A small self-supervised image encoder, trained from scratch.
Training: 9800 steps, batches of 256.
Rows from block 3 of a small self-supervised image encoder, named by matrix and row number. Rows with one number belong to one neuron. Each number is 128 + 32 x the weight over its row's rms, rounded and kept within 0 to 255. All counts start at 0.
After each neuron's rows are labels from the 100 images, of 14848, where the neuron reaches its highest value: "strongest on" is what is common among them. Only what is clearly more common there than usual is listed. The data: procedural textures in two colours, tilted and lit. In brackets: how many of the 100.
# fc1: MLP up (model.blocks.3.mlp.fc1.weight, 960x160), inputs 0-79
# fc2: MLP down (model.blocks.3.mlp.fc2.weight, 160x960, transposed), outputs 0-79

fc1.755 [ 99  85 187 111  92 120 142 195  96 150 135 152  97 106 141 145 147  93 146 156 117  85 162 138 135  79 106 115 124  74 126  70  88 109 117 163 117 175 120 148 124 147  97  72 151 148 120 112  98 125 194 121 172 181 100 115 109  72  77 153 170  87 123 103 126  89 161 127 163 138  61 109 123 126 144  90 130 165 102  93]
fc2.755 [ 80 128 142 150 106  44 158 163 154 153 130 122  80 170 150 154 147 129 121 208 145 157 114  97  85 141 114 160 131 177 125 114  59 142 147 123 105 187 109 124 108  99 116  41  55  84 112 149 135 157 144 177 117 133 112 143  92 138 106 114  84 122 137 135 118 153 146 112  62 147 130 139 174 144 152 197 166 101 150 136]
strongest on: yellow (100); grey (63); pattern colour: yellow (58); ground colour: yellow (42)

fc1.664 [171 111 134 111 136 100 179 127 136  97 124 120  70 154 202 170 137  76 156 131  99 115 169 177  66 127 128 185 138 114 133 106 152 165 134  99 109 129  91 156  92 103 146 142 156  92 164 111 148 122 143 135 122 128 156 153 112 141 150 174 124  98 167 110 114 101 156  83 116  75 140 135 147 158 104 129 195 168 124  82]
fc2.664 [172 101 129 105 176 103 192  99 102 173 118 102 182  96  90 125 128 126 116  97 119 192 113 144 114 153 125 149  95 158 170 168 111 133 120 158 165 112  87  63 102 153 128 103  98 139  85 136 166 146 128 124 159 135  54  95 165 149 149 171 120 155  67 133 107 142 171 126 135 108 130 104 138  86 140 127 153 134 132 193]
strongest on: red (83); pink (81); ground colour: red (62); pattern colour: pink (57)

fc1.3 [160 161 120  80 113 131 102 129 156 104  85 115 121 229 179  51 124 131  97 115 113  87 163 137 106 133 158 139 105 138 118 123 170 183 151 119 103  92 134 166 141 101 169 132 162 111 143  83 136 120 115  72 141 147 128  88 147 160  82 134 131 106 164  85  89 147  90  62 142 136 143 145 110 100 151 148 167 135 155 163]
fc2.3 [176 149  83 166  96 103 111 118  98 112  89 163 193 152 150 203 113 129 147 107 135 161  96 149 122 117 141  80 131 141  98 158 170 136 154 137 128 170 127 145 173 155 131 123 103 182  63 122  82 152 123 108 166  84 100 111 141 132  90  92 103 145  98 163 105 119 113 110 186 128 155 119 163 104 127  90 128  76 171 150]
strongest on: teal (63); pattern colour: teal (45); red (38); green (37)

fc1.708 [114  60 161 126 117 119 111 121 104  92 137 117 104 206 181 144 126 103 122 170  82  97 135 123 102 119 127 154 101 106 145 138  86 205 154 118  87 145 149 131 154 133 178 141 161  66 170 120 123 157 172  99 103 157 186 157  74 189 163 132 126 129 142 100 131 161 131  81 108 159 145 144 100 150 131 185 110 175 118  95]
fc2.708 [108 103 137 108 122  92 177 157 186 148 103 101 135 137  91 148 134 173 113 119 199 136  96 159  83 153 136 106 128 122 184 139  94 125  93 137 145 126 105  59 101 133 143  95 164 177 134 190 153 166 123 154 105 113 130  97 145  85 114  87  96 184 116 136 160 118 118 175 136 119 116  73 138 129 124 163 138 147 161 182]
strongest on: red (97); ground colour: red (61); brown (37); pattern colour: red (36)

fc1.540 [102  79 149 131 140 201 146 123 138  72 181 153 120  98 186 134  93 115 192 129 129  82  97  97 130  93 133 138 130 187 109 102 189 154 159 114 150 136 109  83 182  86 113 159 108 111 157 122 101 109 166  94 178 104 112 153  75 150 110 106 154 146 154  90  93 181  83 159 160  90 117 129 177 114 150 188 150 153  82 152]
fc2.540 [141 153 118 160 143 141 100  68 139 119 160  72 211 106 108 150  64 170 105 119 164 153 144 151 129 191 106 143 127 123 127 166 111  78 118 154 123 104 151 116 107 123 159  99 133  82 139 154 146 121 109 133 111 128  84 141 167 176 120 148 177 192 143 157 106 103 129 144 123 127 139 168 152 142 165 143 116 173 197 127]
strongest on: pink (48); green (46); pattern colour: pink (30); ground colour: green (30)

fc1.444 [136  78 194  70  72 190 190  83 104 138 145 125 146 118 168  68 152 117  93 128 107 101 177  75 128 118 150 147 148  74  96 114 164 129 122  90  90 131  94 118 123  87 114 110 172 123 147  84 161 169 178 125 102 146  98 142  86 105 107 172 158 145 108 107 138 147 111  81 153 128  66  67 170  92 102 129 130 108  88 121]
fc2.444 [144 125 133 106 102 113 124 173  90 142 155  94 186 104  84 146  83 106 177 127 170 152 118  87 185 127 133  97 115 135 111 179 100 101 145 174 139 158  86 149 125 124 153 129  98 144 124  99 125 102 139 173 154  96 127  99 148 120  79 145 169 134 122 117  99 139 136 122  82 151 121 115 110 154 113 110 100 158  99 173]
strongest on: teal (95); purple (78); pattern colour: teal (68); ground colour: purple (54)

fc1.645 [156  67 111 135  78 149 159  87  83  99  98 175  81 149 128 129  99  91 176 163  96  91 124  96 139 133 123 125  68 134 150  66  85 193 112 128 132 149  95 114 108 130 156 145 183 114 152  83  99 103 181  90 172  84 130 104 101 119 124  99 187 139 143 160  88 133 135 101 157  95  83  66 135 127  93 135 158 150 114 130]
fc2.645 [107 179 159  83 175 101 170 112 128 121 133 109 136 104 116 105 156 235  97 134 155 139 176 105  30 175 134 157 137 130 180 118 152 130 120 182  94  77  81 200 115 140 165 106 156  77  86 134 146 118  90  98 164 127  96 103 145  91 145 198 222 151 127 131 110  65 102 105 108 121 141 149 120 141  93 194 139 138 128 174]
strongest on: yellow (80); pattern colour: yellow (55); purple (54); black (37)

fc1.110 [148 120 167  94 144 143 154 138 111 152  64  79 125 137 144 124 145 138 178 119  84 118 107 140  79 145 133 137 168 104 146  94 132 161  87  89 120 121  77  89 139 187  85 137 160 166  69  93 120 143 145 138 131 167 101 126 132 109 139 190 159 148 138 125  73 124  90 147  87 138 159 126 111 137  95 169 100 121  71  87]
fc2.110 [ 84 132 117 157 133 121 148 110 151 103 146  96 122  88  72 141 103 142 139 100 110 106 103 133 124 114  68 161 133 126  77 117 168  85  81 147 115 103 131 144 134 137 163 148 105 114  69 115 125 171 100 159 160 114 106 107 154 139  41 121 208 135 115 118 102 122  97  91 134 120 131 181 109  86 114 107 161 151 161 181]
strongest on: yellow (88); purple (81); pattern colour: yellow (64); ground colour: purple (57)

fc1.364 [ 83 113 161  36 113 198 130 155 119 130 156 142 142 135 168 173 189  93 205 134 114 126 102 170  98  78 165 101 105 108 148 118  63  94 114 147 103 124  89  76 125 140 146  73 149 101 104 123 126  98 146 114 155 143 146 144  66 117 117 122 147 117 140  70 102 170  78 166  84 122 113 101  94 163 148 143 143 114 120 180]
fc2.364 [171 137 123 141 105  96 150 101  97 129  90 177 140 130 152 139  80 126  75 124 181 162 108 110 110 217 122 118 129  72  83 144 130 128 131  74 194 138 118 117  69 142 134 189 103 129 130 146  65 112 151 157  78 143 156  83 202 179 152 125 142 104  73 150 111 130 160 137 137 122 158  78 134  92  89 171 112 104 132  82]
strongest on: yellow (87); ground colour: yellow (51); blue (44); grey (42)

fc1.767 [133 152 155 150 160 177 137 121 147 100  78 129 115 207 163  80 131 145 125  95 101 112 159  87  86 175 147  93 134 169 107 133 161 174 133 122 148 176 146  95 125 144 147 116 152 158 121  78  87 122 101 111  83 111  98 142 157 131 188 176 188 121 158 157 153 146  72  93 108 139 118 152 142  48 123 162 116 105  81 120]
fc2.767 [148  46 125 100 124 180 160 120  79 166 145 135 124  63  99 210 144 157 158 158 158 145 115 143 123 119 146 102 166  70 185 122 101  97  58  98 127 110  93  61 105 156  88 154 156  80  90 139 180 203 134  92  92  67 125 136 130 132  86  78 144 185 110 168 127 110 154 152 124  95 149 117 160 170 116 126 121 120 102 132]
strongest on: red (84); green (68); pattern colour: red (45); ground colour: red (39)

fc1.47 [150 138 112  70 157 116  86  82  70  91 116 106 171 156 171 161 117 101  97 106  84 154 131 111 115 164 184 136 126 120 167 134 101 146 130 148 100 161 140 143 110 127 164 140 143 118 182 135 148  79 146  97 107 169 151 182 161 204 175 124 101 138 144 126  90 115 157 121 167 154 154 127 117 173 149 144  82 136  82 113]
fc2.47 [119 101 102 156 136 110 163 172 177  90 173 143 105 161 117 113 124 137 152 127 107 125 132 168  99 122 104 117 175 134 203 119  49 126 135 148 115  47 129 110 104  83  84  68 133 124 176 165 114 141 123 200  94 120 168 159  92  98 187 131 168 121 118 127 217  91 159 171  82 143 144  83 168 146  77 198 124 111 128 113]
strongest on: red (100); ground colour: red (66); brown (65); pattern colour: brown (43)

fc1.439 [153 107  86 146 134 127 131 142  98 128 136 171 136 109 126 147 107  45 180 141 109  95 109  81 156 169  81 135 132 161 119 142 165 137 109 141 146 170  95  75 121 145 101 135  96  88 155 139 110 144 177 159  91 134 145 141 122 104 138 183 196 157 220 150 130 127  88  98 117 145  37 155 152  82  91  84 117 116  80 154]
fc2.439 [131 128 166 178 145 126  58 167 108 181 108 139 176  96 114 132 134 134 130 120 128 118  87 110 175 140  98  98 131 170 148 151 183  80 145 104 107 151  72 113  92 180 215 125  84 122 145 175 111 185 150 118  83 122 159 130 104 116 122 146 144 218 205  86 165 131  62 192  85 145 160 123 158 151 100 142 124 120 103 181]
strongest on: orange (79); black (56); ground colour: orange (52); pattern colour: black (45)

fc1.10 [102  93 114  69 114 127 160 162 120 152 145 176  86 213 122 105 177  89 112 125 115 132 144 117  99 136 128 113 129  90  74  56 116 149 169 138 125 191 165 104 164 121 128 111 193 156  83  98 109 172 173  86 196 129 153 150 100 127 167 150 162 146 117  58 123  99 134  89 147  99  80  80 186 111  97  96  98 134 140 184]
fc2.10 [113 117 100 132 125 106 155 116 128  98 145 127 133 104 110 123 103 169  90 169 159 145 110 175 124 147 139 107 164 167 127 124  80 139  51 116  87 129  82 137  92 172 173 115 122 150 109 147 153 130 122 176 111 156 132 141 193 142  46 130 119 138 105 143 163  99 121 154 147 143 118 109  98 181  88 134  76  82 113 129]
strongest on: green (100); pink (53); pattern colour: green (51); ground colour: green (49)

fc1.251 [ 89  68 154  49 151 220 154 130 101 171 135 112  66 145 225 107 155  79  94 121 125  48  96 139  85 125 124 136 133 127 138  89 152 110 100 132 170 137 108  96 123 160 112 115 118 114 149  85 156 120 139 135 157  80 135 125 139 158  99 154 110  95 112 102  88 175 131 134 136 176 130  74 167 132 117  87 163  81 127 138]
fc2.251 [147 114 151 160 106 131 117 125 164 169 128 129 160 157 155 102 134 161 105 134 153 116 145 144 162 115 127  89 130  82 131 155 179 110 105  20 124  96 152 170 134 139 167 179 108 167 145 186  98 180 100 102  98  85 170 132 142  87 115 171  89 147  97 179 113 107 141 141 156 146 168  75 105 123 138 146 153 143 110 141]
strongest on: purple (99); teal (96); ground colour: purple (58); pattern colour: teal (56)

fc1.222 [137  97 188  81  82 154 115 157 126 152 137 146 142 106 129 153 133  83 156 107 105  99 179 166 137  56 141 120  98  88 140  98 120 115 134 144  98 125  82 105 133 125 100  51 159 157 150 109 110  89 158  93 145 131  93 139 148  69 104 145 174 133 122 122 145  90 129 166 139 141  79 124 121 154 123  92 115 168  71 119]
fc2.222 [122 113 113 124 107  59 165 181 125 127 141 156  98 167 180 145 132  83 114 166 161 144  97  82  95 160 106 182 124 175 112 149  52 171 136 112 115 199 140 131  73 112 106  60  51  69 126 180 104 169 147 181  70 140 129 123  99 155 136 112 109  89 161 133 103 142 139 134  93 149 109 128 162 142 131 158 149 119 139 105]
strongest on: yellow (100); grey (75); ground colour: yellow (63); pattern colour: grey (46)

fc1.352 [208 114  75  76 145 242 114 120 117  86  92 135 107 117 171 124 143  75 154  95 109 108 134 105 143 120 150 109  80 154  83  62 142 137  99  93 150 149 121  97 139 150 115 165 143 167 147 140 168 172 188 145 115  92 183 105 154 154 153  94 138 130 165  85 154 155 130 119 132 131 110  97 154 115  94 122 173 139  74  80]
fc2.352 [164  99 147 153 103 117 121 126 143 121 167 136 167 142 118 178 138 108 180 110 101 146 150 171 104 112 128 129 111 142 140 154 137 131 102  92 119 131 118 108 119 146  96  94 125 175 157 117 107 136  93 184  77  77 117 174 125  45 123  77 125 144 114 152 228 149 159 149 183 105 125  96  82 107  86  86 113 140  80 126]
strongest on: teal (81); blue (57); ground colour: teal (54); purple (42)

fc1.621 [148 103 119  65 160 150 151 104 114 109 145  84  77 137 136  76 182 122 133  73 120 115 133  99 151 121 105 166 112 181 159 140 175 154 187 111 179 106 151 103 131 106 181 164 133  65 152  57 118 109 124 134 173 152  58 167 100 157 177 161 148 147 153 148 128  94 157 112  85 112 130 145 185  93 181 167 134 132 101 118]
fc2.621 [121 174 139 122 110 129  90 164 112 127  88 116 156 109 105 175  89 173 153 115 194 154 136  96 175 170 127  95 174 118 109 108 126 114  89 127 111 115 158 105 100  84  92 146 181 175 143 186  73 106 119 128  84 144 128 183 127 119 139 104 161 112 161 182 157  57 160 135 164 148 120 113  95 158  78 128  35 116  75  94]
strongest on: teal (97); ground colour: teal (66); green (37); pattern colour: teal (31)

fc1.546 [137 119 140 118  84 144 137 116 112  98 104  92  66 194 143 141 197  64 147 140  70  85 138 101  91  52  81  82 109 127  68  99 111 165 141 163 105  87 139 143 132 129 112  90 106 101  89 104 159  73 108  88 123 155 121  99 141 167 176 133 143  71 128 126  95 112 113 117 112  99 141  89 165 157  68  94 139 106  84 148]
fc2.546 [135 119 105 118 173 107 124 146 130 175 146 107  89 117  80 143 111  96 105  60 143 147 112 156 195 127 134 104  98 147 202 124  68 145  78 136 136 154 134 143  86 122 117 100 126 150 156 154 123 220  66 175 164 156 121 138  93  95 112 121 173 131 103 167 174 130 150 174 103  97 141 123 120 125 137 116  98 150 125 119]
strongest on: red (70); teal (60); ground colour: red (48); pattern colour: teal (41)

fc1.395 [137 126 141 158 140 198 150 101  96 126 155 112 151 120 116 109 101 148 177 145 143 112 142 115  67 168 102 149 156 106 138 140 169 175 123  81  95 128 103 124 108 132 151 169 138 117 152 126 138  90  99 127 103  86  95 147 126  92 176 133 190 126 139 159 159 118 101 120 137 132 115 155 156 104  44 160 127 138  72 116]
fc2.395 [128  48 142 140  89 139 186 133 116 179 161 121 121  43  81 123 130 121 123 165 184 136 114 112 146 110 102 116  86  93 158 166 118 132  66  53 105 147 155 133  83 143 116 177 107 105 131 189 141 138 139 119  60 104 104  49 188 133 107 136 175 169  90 182 116 119 173 131 143 128 120 120  98 122 132 161 114 150 142 130]
strongest on: orange (93); teal (57); pattern colour: orange (51); grey (42)

fc1.746 [147 135 110 170 150 191 110  72  66 137  92  87 117 106 115 135 129 159  95 152  83 164 148 126 145 119  95 103  65 148 147 100 115 155 150 133 188 103 133 111 145 161 174 179 156  70 104 111 184 162 117  94 193 157  96 121 112 128 119 127  96 121 111  99 125 136 148 121 123 168 121  54 109 107 164 156 148 140  95 127]
fc2.746 [109 174 107 155 121 217 103  72  82 105  90 111 122 113 123 140 114 169  76 129 131 134 121 120 129 167 112  83 112 145 113  89 127  81 161 129 197 124 120  69 150 118 151 200 155 134  68  99 145  77  88 163 199 122 104  91 152 130  87 126 154  84  58 113 125 118 160 110 148 165 126  66 142  91 107 120 105  66 123 174]
strongest on: yellow (98); red (82); pattern colour: yellow (66); ground colour: red (53)

fc1.314 [ 53 143 172 120  88 141 130 159 151  89  61 107 144 189 148  80  98 112 156 154 165 128 135 124 174 118  79 104 140 148  53  72 175 169 174 111 136 132 101 120 170  96 136  99 122  90 106 125 135 143 182 143 143 147 170 104 110 110 138 165 168 132 178  94 106 141 116  77 189 106 143  97 174  86 158 109 174  90 132 140]
fc2.314 [ 96 152 139 120 138 113 136  99 169 124 163 122 135  92 105 106  70 134 161 133  83  97 119 112 100 163 132 145 134  70 166 102 128 129 120 102 106 148 114 108 128 111  86 135 157 140 203 172 105  39 112 174  72 107 175 106 146 111 141 184 162 117 110 186 153 145 169 130 122 166 129 178  74 115  74 176 115 121  96 152]
strongest on: green (100); pattern colour: green (62); teal (60); ground colour: green (38)

fc1.599 [150 140 130 131 109 174 101 143  98  90  79  96 145 213 131 101 152 151 102  88 152 121 158 117 127 136 144 110 112 136 114  91 134 193  80  78 125  98  98 132 125 183 173 191 147 125 136  72 162 205 117  82 191  96 132 155 102 153  93 100 170 119 186 105 130  75  66 132 115 131  94 122 158 105 134 144 153 149 113 183]
fc2.599 [183 119 122 191 183  53 116  94 144 161  97 118 134  59 111 141  85 119  85  90 108 115 145 171 137 161 128 102 168  82 161 150 190  89 106 201 184  95  98 155 177 158 118 141 175 130 171 134 117 110  67 122 104 122  97 153 139 148  81  86 132 174 152 136 156  86  94 152  99  99 138 112 142 104 130 104 143 135 149 175]
strongest on: teal (100); grey (85); ground colour: teal (52); pattern colour: teal (48)

fc1.32 [100 104 126 159 121 137 142  90 111 112 105 142 107  88 107 121 138 103 156 170  92 146 192 102 137 179 151  70  99  96 131 179 127 140 122 114 110  90  81 176  72  71 191 166 104 130 155 138 148 135 162  83 158 121 103 153  92 137 129 108 120  79 142 114 118 103 157 169 106 132 111 146 166  79 174 175 137 120  67 164]
fc2.32 [167  87  95 113 121  34 160 127 111 157  78 124 137  94 157  78 145  77 169 134 162 124 162 128 100 110 133  99 144  86 126 153 130 113 106 155 191 141  69 171  58 106 152  91 104 151  41 172  88 104  83 141  90 128 121 101 141  78 127 136 185 140 128 158 159 105  64 168 124  75 136  65  77 128 117 115 116 180 130 130]
strongest on: purple (47); yellow (47); black (39); ground colour: black (32)

fc1.234 [ 66 167 144 142 115 115 155 106 140  80 118 154 128 140 111 119  94 167 159 119 119 169 100  74 171 193  74  71 176 158  84  88 107 119 168 197 137 154 118 115 126 160  82 129 129 100 108 162  82 131 133 169 179 116 180 151  48 165 172 135 111 120  99 163 115 137 140  93 176 154  71  68  84 133  83 159  90  49 106 120]
fc2.234 [139 112 163  81 125  99 135 164 158 130 122 118 130 169 137 144 101 100 130 122 145 109 135 167 168 100 133  86 168  97 112 130 130 150 101 154 114 103  89 119 155 135  90  58 144 155 139 132 119 118 219 175 103 122 160 140 134 158 113 101 141 157 121 127 162  69 148 165 144 121 181  95 120 164 107 142 125  97 142 128]
strongest on: red (87); pattern colour: red (63); pink (55); ground colour: pink (40)

fc1.741 [149 144  79 160 120 130 142 136  98 128 126 164 144 105 119 116  94  70 199 150 129 147 123 133 152 162  77 102 106 164  97 148 155 145 148 158 172 139  68  75 155 127 127 128 112 105 144 100 114 142 163 135  90 147 135 129 135 103 107 192 142 127 131 155  89 157  96  56 118 135  50 123 120  63 108  77 112 110  82 176]
fc2.741 [152 138 134 147 126 111  47 174 133 180 139 153 204  78 114 107 125 129 145 107 126 138  96  96 182  98 127  97 148 172 185 135 132 107 142 104 111 148  82 129 106 155 170 164  88 120 128 160 105 185 167 117  80 121 148 113 108 103  99 129 181 191 178  98 168 105 108 154  84 175 152 131 130 154 112 154  92  95  85 161]
strongest on: orange (95); purple (67); pattern colour: orange (52); ground colour: orange (43)

fc1.249 [179 125 144 118 144 133 147  91 178 138  91 132 100 144 184 117 155 138 136 127 122 156 148 138  65 106  80 155  72 177  80 179 120 130  95  99 105 153 172 157 119 112 128 161 126  93  64  98  90 129 118 100  93 168  77 110 181 131 120 146 124 118 161 131 133 154 112 113 101  72 142 181 156 129 148 113 166 124 164  55]
fc2.249 [151 172  95 102 154 162 135  54 146  66  97 180 158 148 148  75 117 130 132 113 111 119 151 117 139 174 142 115 146 127  49 163 150 135 125  96 101 134 157 186 112 167 140 171  98 137 100 122 140 114 119 115 138  93 124  87 172 196  95 163 148 137 153 145 104 164 103 157 150  75  90 143 155 137 107 134 135 101 127  93]
strongest on: black (100); ground colour: black (89); pattern colour: red (25)

fc1.469 [123 120  88  80 128 160  60 171  92 109 139 158 138 191 180  99 112  47 130  95  85 124 153 139 168  85 151  75 115 114 142 110  83 163 198  90 134 102 153 153 126 128 141 153 138 122 159  88 123 138 167  75 130 114 148 127  98 144 144 153 141  89 174 135  96 104  88 134 168 189 106 137 133 151 110 140 104 140  98 117]
fc2.469 [134 113  75  95 142 130 181 175 144  98 165 138 116 136 131 147 132  95 144  99 154 118 100  81 117 108 159 165 145 130 168 201  77 143 116 141 128 145 141 135  94 166  82 112  99 159 205 113 166 134 170 130  44  71 165 126 151 169 205 180 156 128 172 150 128 118 138 139 127  87 120 150 139 173  88 122 151 120 146 150]
strongest on: orange (84); green (61); yellow (55); pattern colour: orange (44)

fc1.711 [110  92 124 140 147 186 179 127  88  65  70 140  69 165 193 109 157 108 123  81  76  98 207  83 128 166 136 139 124 137  98 129 127 113 116 172 153 163  93 121 135 116  85 102 145  98 137 113 122  90 162 115 124 119 156 113 161 148 138 140 193 133 150 141 118 124  89 126 142 137  67 122 137  69 107 134 108 145 133 108]
fc2.711 [ 94 112 105 122 103  87  78 101 145  75 133 119 154 120 176  94  97 167 160 115 110 116 135 144 140 115 168 155 147 111  83 110  80 130 183 109 151 123 155 198 140 148  63 153 125 116 155 125  96 181 110 187 144  76 168 163 105 198 136 172 126 122 138 151  93 167  83 128 206 129  78 125 124 154  83 149 107 151 173 104]
strongest on: pink (41); teal (36); pattern colour: pink (28)

fc1.162 [ 76  99 124 118 145 134  81 145 173 122  90 170  67 184 129  92 126 119 142 124 138 138 110 116 134  70  75 125  91 108 135 140 142 114 146 173 109 143  94  97 164  83 116 139 151 165 108 120  99 102 174 116 129 145 135 131 120 112 170 108 128 109 122  99  59 130 103 156 117 139  58 154 181 142 134 180 142 118 120 150]
fc2.162 [127 131 143  57 136  99 127 134 172 180  74 131 149 121 138 163  72 116  82 157 123 171 125 126  65 174 155 192 125 131 180  80  96 190 140  56  75 115 111 124  95 127 158 113  70 126 140 141 129 142 134 152 103 149 120 105 147 150  58 126 126 144 126 148 142 160 139 120  87 193  70  98 126 152 105 206 141 111 106 131]
strongest on: purple (100); ground colour: purple (55); white (53); pattern colour: purple (45)

fc1.312 [ 75 110 138 136 158 107  96 128 154 135  77 207 126 158 148 157 130 111 187 145  69 158 100 103 122 123  90 108  68 161 130  75 126  91 161 170 132 167 148 116 136 120 112 121  96 126  93  94 100  97 160 129 148 162  97 127  73 147 151 151 158 132 125 133  78 183 103 138 122 179  48 131 167 112  97 195 147 138 163 118]
fc2.312 [108  93  64  98 162  97 106  82 156 167  82 178 112 127 147 160  73 104  75 121 111 149  78 132  99 150 134 152 137  97 198  89 134 123 110 121 107 114 159 164  69 146 165 164  83 182 105 134 100 128 134 148 142 172 107  84 134 129 101 127 167  77 145 124 144 138  88 169 144 188  98 145 116 123  91 136 116 125 149 146]
strongest on: purple (100); ground colour: purple (59); grey (43); white (43)

fc1.187 [174  92 130 148  59 108 116 132 113  67  60 188 138 117 125 173 102  62 233 107 141 194 140  88 174  98 104 116 113 179  81  93 121 117 131 119 196 160 116  93 122  81 108 121 122 151  60  78 100 122 196 143 115 174 100 151 108 128 107 114 209  78 147 173 165 122 129 136 136 123  89 116 120 132 117  77  90 168 109 101]
fc2.187 [134 143 147 128 181  88 139 106 157 173 133 113 134 111 105  94 166 227  61 157 118  89 141 147 104 171 117 131 122  86 153 184 159 131 110 127  43  99 137 163 130 107 131 105 140 119 150 213 110  93  67 111 131 114 129 127 181 110 160 184  86 147 105 103 112  87 113 127 130 143 180 118 107 142 144 201 136 111 151 168]
strongest on: black (91); pink (56); ground colour: black (52); pattern colour: black (39)

fc1.756 [192 137 156  83 174 116 101 102 174 136 117 152  97 123 242 151 148  98 116 137  84 133 146 158  62 119 106 155  66 150  97 194 141 106 112 102 126 165 132 175 119 105 129 177 148  87 113 101 101 157 134 111 101 176 123 122 142 148 122 155 103 138 193 135 127 114 100  97 108  88 142 176 175 122 178 150 142 105 156  65]
fc2.756 [167 183 132  84 117 177 163  86 134  70  92 158 176 147 129  64 106 138 155  92 130 142 165 123 132 170 152 109 125 148  58 160 154 149 157 108 121 134 141 152 120 132 140 173  87 140  89  99 135 103 106 125 123  83 123  73 181 164  99 135 175 132 133 148 100 153 110 171 115  54 104 128 146 121 109 115 129 122 112 107]
strongest on: black (60); ground colour: black (54)

fc1.361 [135 102 108  97  90 119 106 176 139 112 109 177  84 161 134 138 160 103 125 100  66 119 112 127 119  93 151 160  95 104 103  53  90 162 106  93 175 157 148 154 103 173 157 130 127  83 116 132 175 188 162 110 209  86 177  86  72 147 163 134 150  97 208  84  91  85 106 139 128 138  63 134 134 145 149 111 143 142 149  74]
fc2.361 [ 73 117 159 144  98 159 128 143  87  69 179 147 164 126 127 131 127 128  97 177 128 148 124 150 125 138  98  34 139 178 125  86  87 121 119 122 157 141 147 131 133 124  92 175 138 102  84 133 142 128 180 158 142 145 152 144 106 150  94 121 140 218 100 167 169 139 144 125 140 162 109 105 138 123  91 126  88 116  92  88]
strongest on: black (77); ground colour: black (51); brown (43); pattern colour: brown (27)

fc1.460 [153  79  87 125 117 150 127 101  86 114 126 177 155 146 141 103 161  99 155 124  83 143 128 129  74 165  95 113  72 147  46 103  66 124 164 173  90 117 120 111 129 149  92 111 160 130  87 120 173 135 171 140 148 117  92 121 105 102 159 112 207 154 185 109 117 126 119  78 179 192  72 112  73 134 173 165 138 104 133 146]
fc2.460 [142 127 140 188  84 165 103 122 114 131  91  95 126 103  91  73 108 111 112 146  97  85 126 155 178 108 105  63 149 109 130 180 194 126 108  89 164  96 135 137 150 103 168 168 191  96 131 101 127  84 187 137 182 197 131 114 219 122 155 193 140 142  80 121 150 107 153 106  94  72 144 119 119 162 137 120 121 121 160 166]
strongest on: orange (100); purple (90); pattern colour: orange (68); ground colour: purple (61)

fc1.88 [152 133  89 118  98 124 129 147 126 121 136 153 131 137 139  88 118  83 182 142 147 159 102 142 157 123 115  57 107 131  82 134 124 158 154 130 157 109  91  74 135 149 162 145 134 135 122  60 135 155 155  96 128 119 143 102 133 111 123 129 157 123 116 121  94 156  87  97 107 149  54  70 102 104 100 138 113 102 105 180]
fc2.88 [166 161  96 117 102  86  94 141 144 144 156 117 193 124 122  84 102 116 136 102 105 129 120  93 151  76 162 159 158 140 174  99  88 150 157 134 162 115 137 145 127  76 133 182 132 144 121 115 109 121 143 113 108 140 147  98 145 113  57 107 142 120 117 125 150  96 184 119 133 139 159 126  85 165 150 157  82  98 111 149]
strongest on: orange (96); purple (88); pattern colour: purple (50); ground colour: orange (50)

fc1.308 [162 121 134 132  95 149 190 144  70 113 114  72  64 149 152 113 164  61 178 180 152 120 127 119 121 136 118 119 149 141 118 120  83 127 154 133 120 125  98  95  98 155 113 136 126 149 148  50 124 121 134 135 125 159  94 151 145 129 121 117 146  96 120 104 131 127 153 125 108  80 131  86 182 141  84 102 130 143 101 111]
fc2.308 [ 82 120  96 132 118 102  49 153 118 161  79 163 157 138 105 155  80 147 146 130 156 113  96 124 165 131  98  80 145 207  57 130 134 127 140 163 146 119 113 125 156 132 153 135 156 150  58 103 137 144 128 129 164 152  93 158  80 131  53 131 148 151 149 175 184 116 122 164 124 122  94 144 140 157  96 110  64 114 177 148]
strongest on: red (78); pattern colour: red (50); blue (43); teal (42)

fc1.385 [108 138 121  73 149 214 124 114 117 101  97  93 114 117 113 114 177 145 100  92 142 107 132  73 133 150 187  63 155 158 133  57 114 130  98 172 111  88 134 113 154 135 102 144 115 130  85 156 190 156 199 125 117 145 159 146 123 130 138 112 121 172 139  52 116 103 164 167 154  99 149 131 126 145 155 111 178 127 126  90]
fc2.385 [114 151 148 146 106  99 135 145 139 103 128 220 148 115 114 115 109 168 125 126 145 104 114 150 100 141 130 144 116 108 110 107  98  84 136  87 162 130  98 117 116 142 117 159 124 106 159  99 116 129 129 140 165  30 153  42 139 142  32 172 132 111 169  98 146 155  99  96 175 114  67 199 156 120  72 167  70 100 132 164]
strongest on: green (88); pattern colour: green (52); blue (38); ground colour: green (36)

fc1.522 [105 160 142 138 137 127 138 140 103 133 157 164  92 153 222  78 151 114 155 158 126  88 191 167 106 153  99  87  96 118  39 142 170 177 174 105  95  83  91 175 135 120 115 151 138 126 150  84  97 105 105 115 138  83 102 147  98 102  97 209 142 131 102 124  96 129 120  79 159 124  90  98 142 107  76 122 124  85  91 158]
fc2.522 [141 137 137 156 115 156 123  85 133 104  69 179 172  98  83 121 132 165  83  62 162 135 139 137 127 124 130 160 141  89 121 155 123  75  87 117 115 153 146  92  88 174 135 123 124  96 144 147 182 122 147  80 125  92 172 140 116 152 174 134 152 123 161 112 184 128  88 131 160 136 144 208 132 191 135 163 109 158 158 116]
strongest on: teal (70); red (55); pink (44); pattern colour: teal (42)